config.toml
model = "contrastive audio-text model"
dataset = "notes from a synthesiser with random patches"
train_examples = 78125
noise_aug = 0.01
n_mels = 64
hop_length = 160
input = "log_mel"
spec_augment = false
win_length = 400
tokenizer = "char"
vocab_size = 30
loss = "softmax"
embed_dim = 256
encoder_arch = "vit"
encoder_norm = "layernorm"
encoder_norm_position = "res_post"
encoder_activation = "gelu"
encoder_mlp_ratio = 4
encoder_head_dim = 32
encoder_fused_qkv = true
encoder_bias = "all"
encoder_qk_norm = false
encoder_parallel_block = false
encoder_dropout = 0.1
encoder_inner_norm = false
encoder_patch_size = [16, 8]
encoder_layers = 6
encoder_width = 256
encoder_positions = "rope"
encoder_pooling = "mean"
encoder_register_tokens = 8
text_encoder_causal = true
text_encoder_width = 128
text_encoder_layers = 6
text_encoder_norm = "rmsnorm"
text_encoder_norm_position = "pre"
text_encoder_activation = "gelu"
text_encoder_mlp_ratio = 4
text_encoder_head_dim = 32
text_encoder_fused_qkv = true
text_encoder_bias = "none"
text_encoder_qk_norm = false
text_encoder_parallel_block = false
text_encoder_inner_norm = false
text_encoder_drop_path = 0.05
text_encoder_positions = "learned"
init = "lecun_normal"
residual_init = "none"
optimizer = "adamw"
lr = 0.001
beta1 = 0.9
beta2 = 0.999
eps = 1e-08
grad_clip = 1.0
steps = 16700
batch_size = 256
epochs = 54.7
lr_schedule = "wsd"
decay_fraction = 0.4
final_lr_fraction = 0
warmup_steps = 1670
weight_decay = 0.1
Rows from block 3 of the audio encoder of a small contrastive audio-text model, named by matrix and row number. Rows with one number belong to one neuron. Each number is 128 + 32 x the weight over its row's rms, rounded and kept within 0 to 255. All counts start at 0.
After each neuron's rows are labels from the 100 clips, of 14848, where the neuron reaches its highest value: "strongest on" is what is common among them. Only what is clearly more common there than usual is listed. The data: notes from a synthesiser with random patches. In brackets: how many of the 100.
# fc1: MLP up (encoder.blocks.3.mlp.fc1.weight, 1024x256), inputs 172-255
# fc2: MLP down (encoder.blocks.3.mlp.fc2.weight, 256x1024, transposed), outputs 172-255

fc1.503 [118 153  67 119 142 116 159 112 101 109 126 169 113 120 136  40 207 131 134  70 135  73 129 147 120 125 109 124  94  84 154  64 142  93 144 111 104 120 128 128  98 154 155 171 186  97  96 152 172 130 124 125 144 134 107 131 101 137 148 161 136 120 120 107 140 123 160 115 168 154 102 144  88 106  97 125 160 103 116 143 118 143 152  96]
fc2.503 [136 123 150 139 156 133  54  81 109  98 213 119 109 168 158 146  74  87 158  85 124 129 141 167 103 141 135 164 109  71  87 139 113  84 123  51 106 133 139 154 133 136 138 113  95 119 168 131 122 153 115 160 100 119 121 194 181  48 176 116 117 115 110 151 163  95 127 113 128  93 111 125  84 116 177 128 115  78 132 155  98 127 103 204]
strongest on: pluck (88)

fc1.673 [127 107  95  92 137 124 130 110 111 113 125 164 126 131  90 105 164 119 106 136 146  95 165 110 119 203 106 140 105 137 105 118 103 122 112 138 118 132 101 113 134 122 147 139 101 126 132 114 136 167  74 189 131 166 147  92 105  68 115  78 164 103 166 117 138 134 161 143  98 173  91 151 143 102 210 131 131 157 210 114  71 171  90 164]
fc2.673 [134  76 130 154 163 132 154  49 125 157 128 152 118 156 145  49  93 120 116 117 139 115 181  67  64  94  78  95  65 135 139  89  95 134 133 124  68 167  68 127 123 127 161 123 163 115 108 166 139 144  79 159 132 117  69 145 171 103 122 127 127  78 100 156 151 155 175 129 111 131 104 136 146 103 189  81 154  91 124 171 115 123 176 156]
strongest on: bass register (67); pluck (55)

fc1.117 [ 96 122 123  91 158 116 229  75 116 128  85 119 171 141 124  94 114 102  89 157 119  89 128  98  85 123 133 107 129 149 123 118 102 157 100 157 123 103 109  84 149 153 120  64 106  65  91 176 192  86  75 152 108 164 102 114 152 188 109  85 114 153 183 146  77 147 126 155 102 125 118 211 135  92 191 153 170  95 151 124  93 105 130 130]
fc2.117 [ 41 105 141  70 124 174 121  79 131 118 126 136 138 138 198 103  99 119 158 135 143 120 108  88  82 137 112 149  52 146 131 170 101 131 112 106 147 186  69 198 105 164 125  51 123 182  99 171  98 125 100 147 133 134  99 161 174 103 175 142 116 128 142 180 170  88 133 130 140 197 102 153 148 162 190 131 184  59  99 171 140 113 168 147]
strongest on: pitch class: G# (41); harmonic FM (25)

fc1.201 [110 146 133  91 163  91 154 206 181 115 141 170 162 146 117 116 110 186 139 134 180 151 134 120 143 164 107  92 156 132 103 120  96 194 127 135 126 152 114 139 160 144  85  92 149 143 162 123  99 138 128 141  98 139 161 111 133 129 130 107  58  93 161 125 118 135 124 135 118  97 128  75  62 123 153 136 141 117 103 109 122 139 118 160]
fc2.201 [ 59 174 157 135 127 128 116  99 122 115 142  77 150 165 146 115  73  96  94 111 133 168  95 173  83 141 143  76 127 132 104 182 164 153 130 104 120 139 114 134 112 135 145 111 140 118 175 155 148  54 161 111 120 124  99 171 130 128 135 151 172 136  90 170 110  91 133 163  94 129 149 137 147 145 143 169 157 155  97 148 115 115 152 124]
strongest on: inharmonic FM (37); harmonic FM (32)

fc1.429 [130 172  75  94 165 109 143 139  92  93 128 126 179 111 147 202 158  80 126 158 124  91 123 142 189 111 119 130 100 106 137 157 136 172 114 153 131 166  84 150 117 129  90 104 153 133  98 158 136  92 111 110 131 225 155  90  99 145 118 141 143 143 134  72  56 148 153 153 122 127 156 141  73 103 104 175 140 252 143  38 166 116 129 124]
fc2.429 [112 149 108 146  74 157 112 182 178 120 106  82 161  95 189 152 107 152 117 168 103 116 116 166 115  88 113  86 138 155 150 116 180 167 114  83 177  75 177 151 136 124  95 117 136 146  99 132 149 121 107  64 152 164 111 157  98 195 134 132 180 129 111 135 120 169  52 126 119 135 144  82 160 146 116 111  89 159  88 106 150 140 156  47]
strongest on: echo (54); square (38); triangle (34); pitch class: E (34)

fc1.327 [173 208 139 162 150 112 150 123 153 135 130 102 108 145 128 146 147 108  84 139 114 107 100 163 127 184 170 170 196 144  56 139 150  93 142 128 121 117 153 107 149 163  87 184 123  85 117 146 120 167 182  97  73  97 170 122 102 101 131  80 160  93 104 110  72 146  85 165 139 200 116 119 123 101 147  88  94 159 123 116 129 158 157 106]
fc2.327 [148 103  91  97 113  85 142 112  92  96 202 153 178 136 142  69 101 126 134 152  92 110 113  76 151 123 123  88 102  80 126 142 127 156  97 130 136 157  56 184  95  98 123 104 177 120 166 144  97 146  97 132 178 160 112 131  87 129 118 140 122  78 111 113 147 116 185 158 160  74  97 155  75 143 115 168 184  63 138 122 191 111 135 166]
strongest on: bass register (80); low-pass (43)

fc1.226 [ 73 182 151 152  83  85 166 104 113 155 130 140 122 144 129 116 156 102  99  95  86 135 135 181  75 129 180 126 127  91 127 134 169  96 141 138 115 127 132  93 113 138 109 146 148 104 168 136 184 120 204 120 139 129 156 135  85 130 124 155 182 168 160 186 163 110 133 114 134 153 181 191  67 137  99 132 146 158  81 125 121 117 197 107]
fc2.226 [149 201 128 132  88 115 124 133 180 115 166 137 158 127 117 158 124 169 172  75 184 141  92 138 142 154 124 110 180 141  58 147 115 108  89  78 160  68 159 132 109 157  99 149 140  77 167 156 150 114 208 120  84 109  97 168 118  91 171 116  99  85 158 139 145  74 132 133 147 118  83 137  71 143 140 151  79 144 117 132 133 127 114 183]
strongest on: pitch class: E (32); pitch class: F# (27)

fc1.190 [ 96  89  76 122  84 148 128  94 139 111 163 128  97  72 168 184 122  84 166 150 176 145  99  82 103  86 164 172  94 121 153 134 142  81 120 102 123 120 108 128  90  70 101 136  89 139 116 122 123 136  57 138 169 130 128 181 197 140 174  95 163 136 121 114 134  63 191 138 146 166 116 122  99 141 132 133  87 179 110 133 186  92 147 112]
fc2.190 [121 150 122 160 142  66  96 106  68 137 174  99 132 125 187 165  84 131 121 128  75 128 117 161 116 123 145  99 110 108 114  91 156 137 164  95 144  92  56 149 163 152 141  82 174  72 154 128 187 135 125  79  95 143 143 165  84 147 125 129 140  95 110 124 114 125  87 120 115 150 180 122 144  91  95 145 109 120 124 103 141 102 147  81]
strongest on: pitch class: G# (34); pitch class: F# (28)

fc1.525 [ 85  74 137 101 100 155 126 187  77 147 131 122  94 141 105 127 131 142 128  77 140 146 154 170 132 137 141 186 108 111 120 116 176 108 182 126 127 110 179  88 134  91 179  73 158 121 126  86 155 172  74  95 139 115 160 137 135  33 136 143 172 139 102 149 171 112 110  84 128 118  96 106 173 109 128 109  77 116 150 138  13 150  98 116]
fc2.525 [186 138 188 123 113  70  98 116 179 168 132 146 144 156  99 104  94 166 148 121  90 179 125 117  58 100  72 118 185 193 148 100 122 122 144 101 114 103 136 112 161 115 154  91 155 115 181 138  98 112 128  73 134 111  80 155 130 160 130 147 115 126  70 173 113 178 117 116 106  72 178  79 160 107 128 125 104 125 106 112 121  76  75 102]
strongest on: pluck (67); drive (65); noise (28)

fc1.666 [121  95  98 148 122 101  90 141 122  72 135 192  74 117 118 105 185 106 155 154 165 156 169 116 138 155 136  90  88 159 140 118  93 126 114 141  89 173  99  94 116 107 158 153 136 137 194 124  97 185 116 114 116 136 208 118 115 101 115 106 121 119  85 116 150 156 149 126 118 152  77  89 143  64 131 111  82 153 115 105 164 123 120 139]
fc2.666 [166  81 150 117 115 107 108 170 120 127 146  62 137 103 176 113  72 158 157 149 105 186 118 130  92 108  85 162 127 153 158 124 153 101 137  79 178  86 123 130  74 109 163 111 140 143 130 116 101  86  85 140 159 126 118 185 157 150 144 189 127 141  49 153 117 136 155 149 143 132 177 105 181 129  96 106 110  97 145 166 156  90 137 105]
strongest on: pitch class: B (66); triangle (34); square (30)

fc1.478 [195 149  94 125 108 149  91 167 172 157  95 168 215 131 114 132 137 187 139  90 105 156 180 146 107  98 121 115 128 168 182  80 122 130 156 153 142  81 170 157 137 119 142 105 184  86 190  98 132 127 149 131 111 110 142 104  98 175  74 152  82 132 159 139 152 138 105 124 135 121 144 121 144 144 108 103  86 183 106  81 113 151 120  96]
fc2.478 [ 95 105 159 144 153 172 126 131 176 153 116  99 120 155 102 165 136 125  66 137 171 124 169 145 154 122 125 127  82  87 132   0 162 167 182 189 122 149 164 125 199  96 103 146 117 180 105 103 140 138 121 107 163  72 125  65 101 163  66  77 146  94 130 103 144  95 115 128 162 136 102 147  88 131 111 117 135 120 141 134  82 125 135 170]
strongest on: bass register (73); gate (54)

fc1.636 [ 93 130 131 155 128 118 161 180  95  72 131  97 130 127 116 215 178 131 121 142 115 133  82 176 166  85 137 140 151 100  89 163 162 108 146 126 105 107  99 135 103 179  94 138 127 131 161 200 148 181 121 140 111 156 153 113  97  74 126 143 183 135 123  85 141 124 122  97 139 104  99 192  84 140 118 171 116 154 125 107 124  84 133 144]
fc2.636 [ 58 142 198 139  67 139  38 133 102 132 197  75 118 119 171 123  94  84 142 148 126 132 125 172 143 116  91 134 124 104 100 119 168 107 150  75 114  75 159 163 111 166 170 140 202 162 138 117 153 159 161  98 122 136 103 168 120 115 164 124 217 153  79 165 145 123  64 121 170 139  86 104 112 150 114 111  54 145 112 140 124  85 126 129]
strongest on: drive (59); gate (53); bass register (46)

fc1.29 [157 152 142 132 101 151 115 117 145 131 137 177  71 149 106 125 114 119 137 125 137 201 126 128 126 159 133 105 157 178 103 120 110  93 113 136 104 103 144 118 104 136 107 165 117  89 155 161 136 173 141  80 116 150 138 127 125 126 161 127 172  72  83 124 155 203 133 156 141 136  42  81 134  64 159  95  81 122 140 166 137 190  94 132]
fc2.29 [127 123 132 151 106 110 135 131 132 157 195 111 179 114 151 123  85 111 158 139 126 107  70  82 140  83  97 119 179 143 123 151 100 142 126  90 179 107 138 145  92 169  92 134 115 127 138 130 132 145 170 132 153  94 122 229 124 134 172 144 139 145 112 134 165  90 169 143 168  96 102 185 148 119 125 138 101 114 146 145 125 103 117 124]
strongest on: bass register (89); inharmonic FM (38)

fc1.47 [120 166  96  60 161 147 159 109  78  96 119 166 177 116 117 111  96 107 132 193  89  89 133 109 126 122 123  67 112 125 111 181  66 158  76 149 142 145  74 114 144 114 113  48  97 144 119 167 116  88 108 118 131 186 140 117 123 154 116 120 135 155 146 110  43 172 121 166 128  91  77 191  96 114 151 205 149 141 113  79 147 131  99  88]
fc2.47 [178 157 138 121 146 127 108 119 150 169 136 104 157 168 222 125  57 138 150 120 113 145 111 136 103 103 101  71 138 170 102 103 142 157 131  61 172 133 153 176 122  97  99 145 100  82  80 143  85 135 136  80 146  99  95 206 155 190 146 135 130 137 133 171 134 111 117 155 118 129 167 139 169 124 130  95 148 100 117 158 148 158 114 125]
strongest on: pitch class: B (33); triangle (31)

fc1.229 [187 165 141 144 109 131  88 191 153 133 105 143 185 142 122 152 131 169 109 152  63 135 195 132 170 132 120 134 153 162 133  66 141 173 149 150 148  91 145 138 132 145 121  78 146 151 193  91 103 159 145 123 107 110 115 118  75 166  97 112 108 130 154 146  96 140  71 152 111  85 164  88 142 130  90 102 114 168 129  84 101 139 104  98]
fc2.229 [ 88 115 146 118 117 149 129  91 157 182 140  93  67 127 152 105  88  65 142 137 143 103 126 112 124 133 123  97 125 136  89   0 144 111 137 140 148 160 132  83 174  96 132 181 101 160 131 127 120 195  90  87 163  47 145  97 207 131 128  89 151 123 144 107 140  77 108 141 180 139  98 172 140 150 151 107 170  73 160 155 122 120 122 176]
strongest on: drive (71); gate (67); bass register (61)

fc1.358 [148 168 119 115 151  95 197 119 108  82 104 144 138 121  94  93 118  99 118 137 102  66 121 133 194 171 123  84 135 141  76 146  95 157 102 134 123 119 148 113 144 195  46 122  79 110  80 157 182 102 134 148 106 155 151  89 128 145 123 100 141  93 142 103  54 165 116 164 137  86  90 169 105  90 157 157 172 116 151 138 105 175 119 149]
fc2.358 [ 95 138  87 101  62 182  64 117 141  94 169  97 129 110 188 124 110 149 195  95 128 113 103 142  83 106 141 116  80  75 155 172 103 126  87 106 137 193 138 155  85 135 143 108 138 171 141 160  47  90 150  90 131 110  53 160 136 104 152 145 147 149  98 164 166 111 117 129 130 178 132 135 107 176 134 152 141 119 111 123 138  83 145 102]
strongest on: pitch class: B (42)

fc1.3 [189 115 153 206 152  76 107 151 126 175 134 146 141 120 147 115 134  96 145 127 130 145 138  95 126 101  83 128 135 163 187  70 112 132 129 135 126  87 152 165 126 161 139 132 162  91 120  84 125 185 168 168 143 125 116 138 114 161  99 134 136 153 184 145 146 155 148 121 125 108 129 145 152  83 128  69  91 197 114 124  97 140  92 117]
fc2.3 [ 87 167  81 123 130 142  96 141 135 174 166  81 131 100 164 161 118  68 114 132 162  77 109 132 148 102 146  81  92  87 109   0 173 148 166 119 181 113 138 126 164 125 124 159 118 105  99 132 133 154 125  52 165  53 155 111 122 174 116  83 165 134 157  69 120  83 115 128 202 148 101 162 103 146 138 155 138 106 143 137 152 110 126 164]
strongest on: echo (66)

fc1.27 [132 118 125 141 174 110 123 115 158 167 128 149 148 180  97 122 109 204  83  98 163 126 185 110 134 165 157 189 108 105 114 105  96 110 138 181 124 111 158 104 188 145 148 132 107  84 116  95 114 146 152 166 155 116 119 101 159  81  69  53  72 118 152 138 135 102 197  96  86 125 113 125  93 174 156 117 176 114  90 147  58 136 113 197]
fc2.27 [139 162  70 116 133 161  90 158 122  90 123 108 174 117 147 140 114  86 148 136 104  60  85 151 165 100 141  87 110  42 125  78 154 144 128 105 144 133 147 143  89 104  74 143  95 141 127 127 157 138 140 127 160 157 131 131 103 149 111 118 149  98 131  64  89  85  59 123 171  74 155 165  96 104  94 166 140 169 180  88 141 100 142 135]
strongest on: drive (65); bass register (53); swell (51)

fc1.68 [116 154 102 102 112 103 128 108  65 131 116  93 127 105 106  96  83 104 136 180 116  70 130  94 185  93 106 113 106  72  98 167 124 103  81 133 141 154  84 168 121 163 110 120  81 108  48 154 125  86 161 161 129 134 132  98 126 137 111 143 173  34 176 106 100 120 150 145 154 175 135 167 132 177 143 152 138 124 164 149 189  74 176 156]
fc2.68 [113 159 186 140 163 122 144 173 141 194 117 139 153 170  76 116 127 157 160  83 125 198 139 117 138  99 156 125 125 132  85  80 136 131 106 187 189 107 146 161 190 146  99  77 130  80 145 181 112 100 110  90 135 125  85 107 107 148  81 124 135 137 158 133  69 183 105 129  94 114 172 172  70 123 118 161  87 125  95 112 118 176  98 127]
strongest on: pitch class: E (57)

fc1.761 [140 149 155 125 136 126  93 189 105  61 130 145 215  95 167 163 152 134 139 143 110 149 115 203 128  88  93 128  64 127 158 121 171 100 166  83 143 153 117  96  74 166  97 147 121 146 168 134 147 133 152 114 141 131 129 126  83 144 176 190 141 112 141  99  69  97 102 153 143 133 143 109 124 143  99 155  81 219 151  97 176 130 157  97]
fc2.761 [173 190 119 190 129 137  98 149 127 124 175 125 161 147 196 152  94 122 107 143 105 116 121 186 130 141 142 109 122  95 145  80 171 144 103  65 172  51 114 140 148 138 103 126 129  97 107 144 188 129 124  97 111 149 170 168 110 148 138 110 156 128 118 143 167 134 134 117  88 122 135 148  65  67 104 123 119 146 111 116 150 140 101 152]
strongest on: pluck (61)

fc1.628 [140 130  66 109 198 153 133 133 161 136  76  78 157 138 132 173 105 147 113 120 170 116 135 136 149 140 102 157 141 140 155  90 171 179 139 114 158 124 176 100 135 114 143 109 164 114  68 110 165  95  56 108  86 123 115 120 130 178 118  67  45 148 145 109  85 120  96 160 151 180 155  79 164 156 122 136 121 118 127  97 113 139 163 116]
fc2.628 [136  83 117  92 117  64 144 172 130  74 189 106 127  96 196  89 101 105 190 177 106 127 122  87 131  93 109 106  56 154 160 111 125 121 133  80 182 127  33  97 111 138  97 129 179 149 152 108 118  99  74 117 125 176 155 150 138 193 171 148 126 136  92 133 144 106 173 105 155 137 149  78 173 136 129 127 105 113 132 138 204  77 152 136]
strongest on: inharmonic FM (37)

fc1.94 [178 163  81 115 119 108 127  61 164 101 114 183  82 148 113 104 162 119 129  58 123 137 132 131 113 166 117  93 162 205  88 121 115  72  56 125 134 117 136 109 101 146 110 152 167  86 103 148 135 150 125 115  49 130  70 129 126 165 163 114 117  91 107 105 124 203 123 165 123 127  63  84 127  64 164 101 141  97 139 144 130 164 131 133]
fc2.94 [120 130 124 146 140 120 138 128 161 145 200 106 203 139 140 148  96 169 158 115 119 123  90  85 131  79 106 126 154 144 149 119  99 160 136  73 159 122 130 160 134 195 116  73 140 117 140 141  90 151 147 144 145  90 167 200 155 112 164 139  83  96 150 163 180  72 156 108 130 120 154 180 140 163 171 132 147  93 132 150 103  74 146 146]
strongest on: bass register (61); low-pass (47)

fc1.430 [105 125 115  91 120 136  99 113 110 134 115 175 122 159 121  87 171 155 136  61 167 163 184 144 112 153 145  97  36  94 137 156 168 128 138 153 121 177  71 166 120 119 154 152 161 149 121 119  78 115 180 138 134 168 110 117  74  76 134 167 177 154 153 164 162 113 118 100 100 173 105 117  82 142 137 122 138 141 139 141 161 156 182 146]
fc2.430 [141 154  68 100  98 122 134 101 124 118 176 104 145 120 164 121 124 132 158  90 102  84 122 148 112 112 167 155  90  87 142 139 115  97 103  55 174 131 113  99  83 160 193 109 137 118 146 153 128 133 137  88 137 133 110 166 173  97 152 121 131 205 139 186 151  85 133  65 144 136 140 167 104 136 150 125 144  68  45 141 122 124 154  91]
strongest on: pitch class: B (39); square (26)

fc1.559 [ 78 135  94 189 158  51 133 123 145 141 114 163  71 134 114 135 171  93  94 129 116 112 151 130 173 115 169 127 116  69 121 107 102 185 212 153  53 136  70 114 154 117 128 154 180 167 165  75 160 114 101 166 122 129 133  86 132  86 108 157 150 125 136 142 171 104 159  60 112 110 158 128 112 126 118  81 148 163  72 145 131 130 165 102]
fc2.559 [127 132 104  75 126 173 130  91 114  95 166 157 151 135 155  93 105 136 196 125  93  64  91  89 152 112 133 117 139 126 116 134  65 105  81  81 187 170 131 173 108 227  89 102  89 114  79 182 113 155 132 154 141 151 132 149 117 141 167 121 133  93 156 125 141 101 131 153 172  98  60 224 122 128 166 173 153 119 192 154 118 108  85 149]
strongest on: pitch class: E (36)

fc1.518 [127 119 113 113 100 125 166 161 127  44 105 132 180 143 103 128 151 162  84 173  54 151 119 105 135 104 112 125 118  78 143 152 136 140 129 156  97 121 115 109 139 133  49  69 116 138 102 103 180 100  80 151 158 226 118  92  67 134 104 127 139 102 101  95 121 126 139 169  64  71 164 113  87  98  96 179 104 177 140 125 103 101 143 175]
fc2.518 [183 140 111 137 110 158  70 135 162  92 133 130 153 126 175 131  76 142 127 138 145 177 127 188 101 206  84  82 134 181 132 115 171 145  93  94 134 153 167  59 101  82 103 163  99 109 148 142 146 114 159 110 126  92 135 150 157 121 120 131  93 114 112 175 143 102 138 172 123 133 104 110 119 122 145 120 134 154 186 129 161 140 173 157]
strongest on: echo (51); pitch class: A (40)

fc1.385 [107 106 140 100 116 120 127 144 115 110 121 165 139 148 129  58 168 149 115 108 131 139 173 172 154 119 136 129  24  93 168 123 164 109 160 134 108 158  84 115 136 110 146 150 134 180 149  74 149 133 123 172 149 162 116  94 108  63 110 184 187 123 156 144 165 120 118 107 132 133 142 180  87 147  99 134 124 155 115 160 115 166 150  88]
fc2.385 [144 141 111 136 105  73 101 141 101  93 219 149 163 112 174 111 121 155 155 103  66 102 103 157 129 119 158 156 114  88 117 138 123 116 106  62 164 100  87 195  59 182 145  77 144  88 164 194 110 124 135 134 113 154 145 186 110  79 150 124 134 152 108 164 144 145 149  90 133 127 149 132  97  92 117 139  97 130 107 134 143 115 163 144]
strongest on: pluck (67); narrow pulse (25)

fc1.570 [108  98 138 127 181 103 192  52  99 130 115 117 114 156 117  49 138  87 122 177 119  82 102  94 117 120 119 113 110 142 124 142  86 143 107 141  82 156  46 126 177 150 141  76 128 114 140 159 135 117  66 158  94 180  60  91 168 124 112 125 120 135 160 130 107 148 152  80 117  79 145 184 153 130 199 130 194 106 135 142 112 100 124 131]
fc2.570 [106  81 141  84  80 170 113 102 123 158 157 168 111 127 148 141 124 146 115 117 148 112 117 128 104  99 150 150  90 126 150 112 128 131 128 122 168 182 141 195 128 149 154  85 115 138 107 183  70 114  96 100 183  86 143 151 133 110 136 118  98 115 100 152 161  98 122 133 196 172  86 157 133 205 119 148 135  47 116 114 130  99 101 127]
strongest on: pitch class: B (26)

fc1.708 [ 88 172  89 180 112  42 141  73  71 171 128 132  90 116 127 158 134  85 117 134 118  85 104 129 192 174 174  97 173 104 111 112 118 110 155 150  80 150  97 101 134 110 166 137 158 142 139 119 164 111 149 103 128 110 117 114 130 166 121  80 141 138 130  82 136 157 159 105 126 159 149 136  89 130 100  92 165 148  49 123 136 100  83  92]
fc2.708 [128  94 128 109 145  85 178 111 111 119 168  92 108 113 132  76 116 107 137 122  80 132  72 115 116 132 134  53 116 120  99  96 180 126 135 129 136 110  86  99 152 154 110 186 154 129 136 144 157 109 114 113 103  61  94 162 116 154 153 148 160  79 111 128 121  93 158 136 198 125 120 125 144 107 117 107 172  55 182 176 151 116 197 131]
strongest on: inharmonic FM (26)

fc1.654 [ 98 108 145 161 127 139  98  89 152 129 159  52 114  74 194 170 129  61 129 179 158 105 117  91 109 104 102 134  86 124 124 119 161 127 124  74 103 117 115  88  96  81 116 180  71 144  61 136 124 173 144 172 144 150 135 164 182  98 184 129 142 163 147  77 141 100 168 132 154 132  60 139 109 140 152  89  93 174 139 148 141  88 156 131]
fc2.654 [129 151 120 132 111  77 118 136  46 126 206 131 127  84 196 155  84 118 142 146  90 150 117 148 135  92 164 152 128 111 134 104 127 123 139  68 153  73  88 126 125 145 137  85 163  91 150 129 173 149 116  99 115 153 159 193  84 148 155 129 188 129 124 125 124 150 138 131 116 132 158 137  95  85  93 133  85 148 119 106 144 138  87  98]
strongest on: pitch class: G# (42); harmonic FM (25)

fc1.591 [118  98  89 104 176 122 127 145 123  91 122 168  92 124 134  70 191 109 152 121 137  96 149 199 133 152 147 160 102 112 139  86 141 107 120  96  97 116 142 113 122  98 149 155 192 129 130 108 132 123  79 116 103 160 122 132 120 155 144 152 109  84 100  89 100  90 166 108 136 177 143 110 121 143  94 159 120  80 135 137 146 135 136  94]
fc2.591 [194 137 115 155 146  99  53 124 110 112 140  65 155 139 177 117 123  89 145  89 107  88 160 166 128 122 135 155 125  75 105 105 144  74 147  16 125  73 157 128 104 116 166 116 119  89 138 134 127 152 125 156 111 142 114 212 160  90 143 123 114 141 130 154 112 141  84 125 157  94 112  91 117  97 158 128 118 100 162 140 109 132 114 176]
strongest on: pluck (81); drive (70)

fc1.95 [152 162 150 149  90 142  78 103 117 135 123 168 118 114 109  98 148 132 140 109 104 182 144 141 122 129 134 112 157 129  85 141 121  79 114 125 153 115 161 123 123 135 139 149  94  97 171 142 107 215 185 111 149 101 157 145 107 114 140 131 174 134 146 135 142 114 147 146 119 113  60 159  88 124 135 118  82 134 162 109 114 166 104 146]
fc2.95 [122 125 159 132 146  85 116 114 141 176 231 100 187 138 180 171  86 119 137 142  99 142  68 122 129 104 104 113 125 119 150 125 134 139 152  66 147 121 125 147 159 151  84 101 144 105 164 100 107 144 119 154 127 122 139 208 126 135 141 115 158 117  94 160 169 127 126 136 116 119 123 126 129 135 147 137 119 108 109 151 131  75 130 167]
strongest on: bass register (53); low-pass (40)

fc1.209 [163 122 110  99 169 146 156  84 128  80  83 100 182 152 141 137 173 112 100 152 123  53 160 128 114 107  89 131  79 128 146 104 134 129 119 148 130 132 150  50 140 130  93  98 112 112  76 159 188 119  69 153  98 219 146  88 139 200 118  91  92 108 168 107  74 157  90 173 169 157 114 171 125 119 189 122 160 124 166  87 110  93 176 114]
fc2.209 [103 149  86 133 138  56 103 179 148 115 156 106 146 125 169 108 135  95 157 146 100  92 134  91 171  88 120 165  88 125 150 137 120 149 123  92 146 120  93 203 166 213 100  66 160 185 103 137 108 143 112  45 105 173 159 151 104 172 121 124 135 161 163 151 139 141 108 103  81 130 210  83 153 126 126 101  75 141  74 117 146 101 146  72]
strongest on: pitch class: G# (52)

fc1.51 [ 99 120 190 112 120 156 107 203  69 155 140 141 146 124 139 161 116 209 127  63 113 166 132 165 168 132 124 165  56  84 150 147 213 122 172 147 156 130 132 153 153 108 161  73 154 157 113 137 107 112 162  68 145  84 163 118  22 101 107 153 166  95 158 147 111  95 117 137 110 176 177 125 124 167  63 155 132 153 172  88 139 134  99 170]
fc2.51 [ 33 157 167 112  75 143 166 123 201 127 166 110 160  96 154 126 124 146 125 128 106 119  82 146 109  64 157 110 113 103 161 135  77 128  85 103 169 139 150  39 149 153  75 115 106 142 152 139 204  95 171 146 128 101 123 125 126 153 143 156 137 136 189 186 184  51  99 106 156 126 158 196 132 190 137 118 107 156  98 119  99 114 174  65]
strongest on: pitch class: G# (52); square (26)

fc1.155 [122 102  89 116 141 161 114 182 138  63 123 169 160 126 159 102 166 167 144 145 162  35 162 172 186 111 147 136  90 100 144 110 166 152 146 107 127 161 127 130 119 132 101 153  99 159  71  90 134 162 102 119 142 202 152 117  96 124 151 136 168 162 165 106 139 124 123  96 147 121  75 135  71 136 124 154 101 159 137 103 121 169 146 101]
fc2.155 [165 166 127 147 107 138  64 139 102 124 178  90 150 131 193 149 123 113 167 121  89 124 120 153 129  81 132 124 109 108 119 107 157  93 125  22 180  51 130 167  98 129 127  71 142  99 133 168 126 149 142 126 113 138 117 209 150 121 184 122 139 159 122 121 100 113 103 117 119 101 138 137 122 111 139 135  85 129 131 106 124 119 102 145]
strongest on: drive (77); pluck (72); bass register (47)

fc1.374 [129 112  73  74 132 132 127 105  88  62 137 166 114 105 136  61 148 130 172 115 140 136 162 170 118  88 144 173 112  77 137 119 110  66  99 100 121 110  89 132 130 106 193 141 125 102 121 142 150 110 105 106 119 148 126 124 139 154 167 168 151  91 111 136 124 110 129 125 152 145 127 136 120 136  73 152  98  79 100 125 140 138 106  79]
fc2.374 [178 147 155 151 172 157  65 129 118 140 177  91 158 163 192 137  63 132 136 127 101 115 171 168 136 140  96 142 111 104 122  86 155  79 144  56 153  94 142 148 127 110 148 129 124  95 118 131  90 143 117 153 108 114 102 179 173 113 128 124 108 137 119 119 141 126 110 152 150 126 144 120  98 139 158 109 104 115 129 134 117 120 103 194]
strongest on: pluck (71); drive (58); inharmonic FM (27)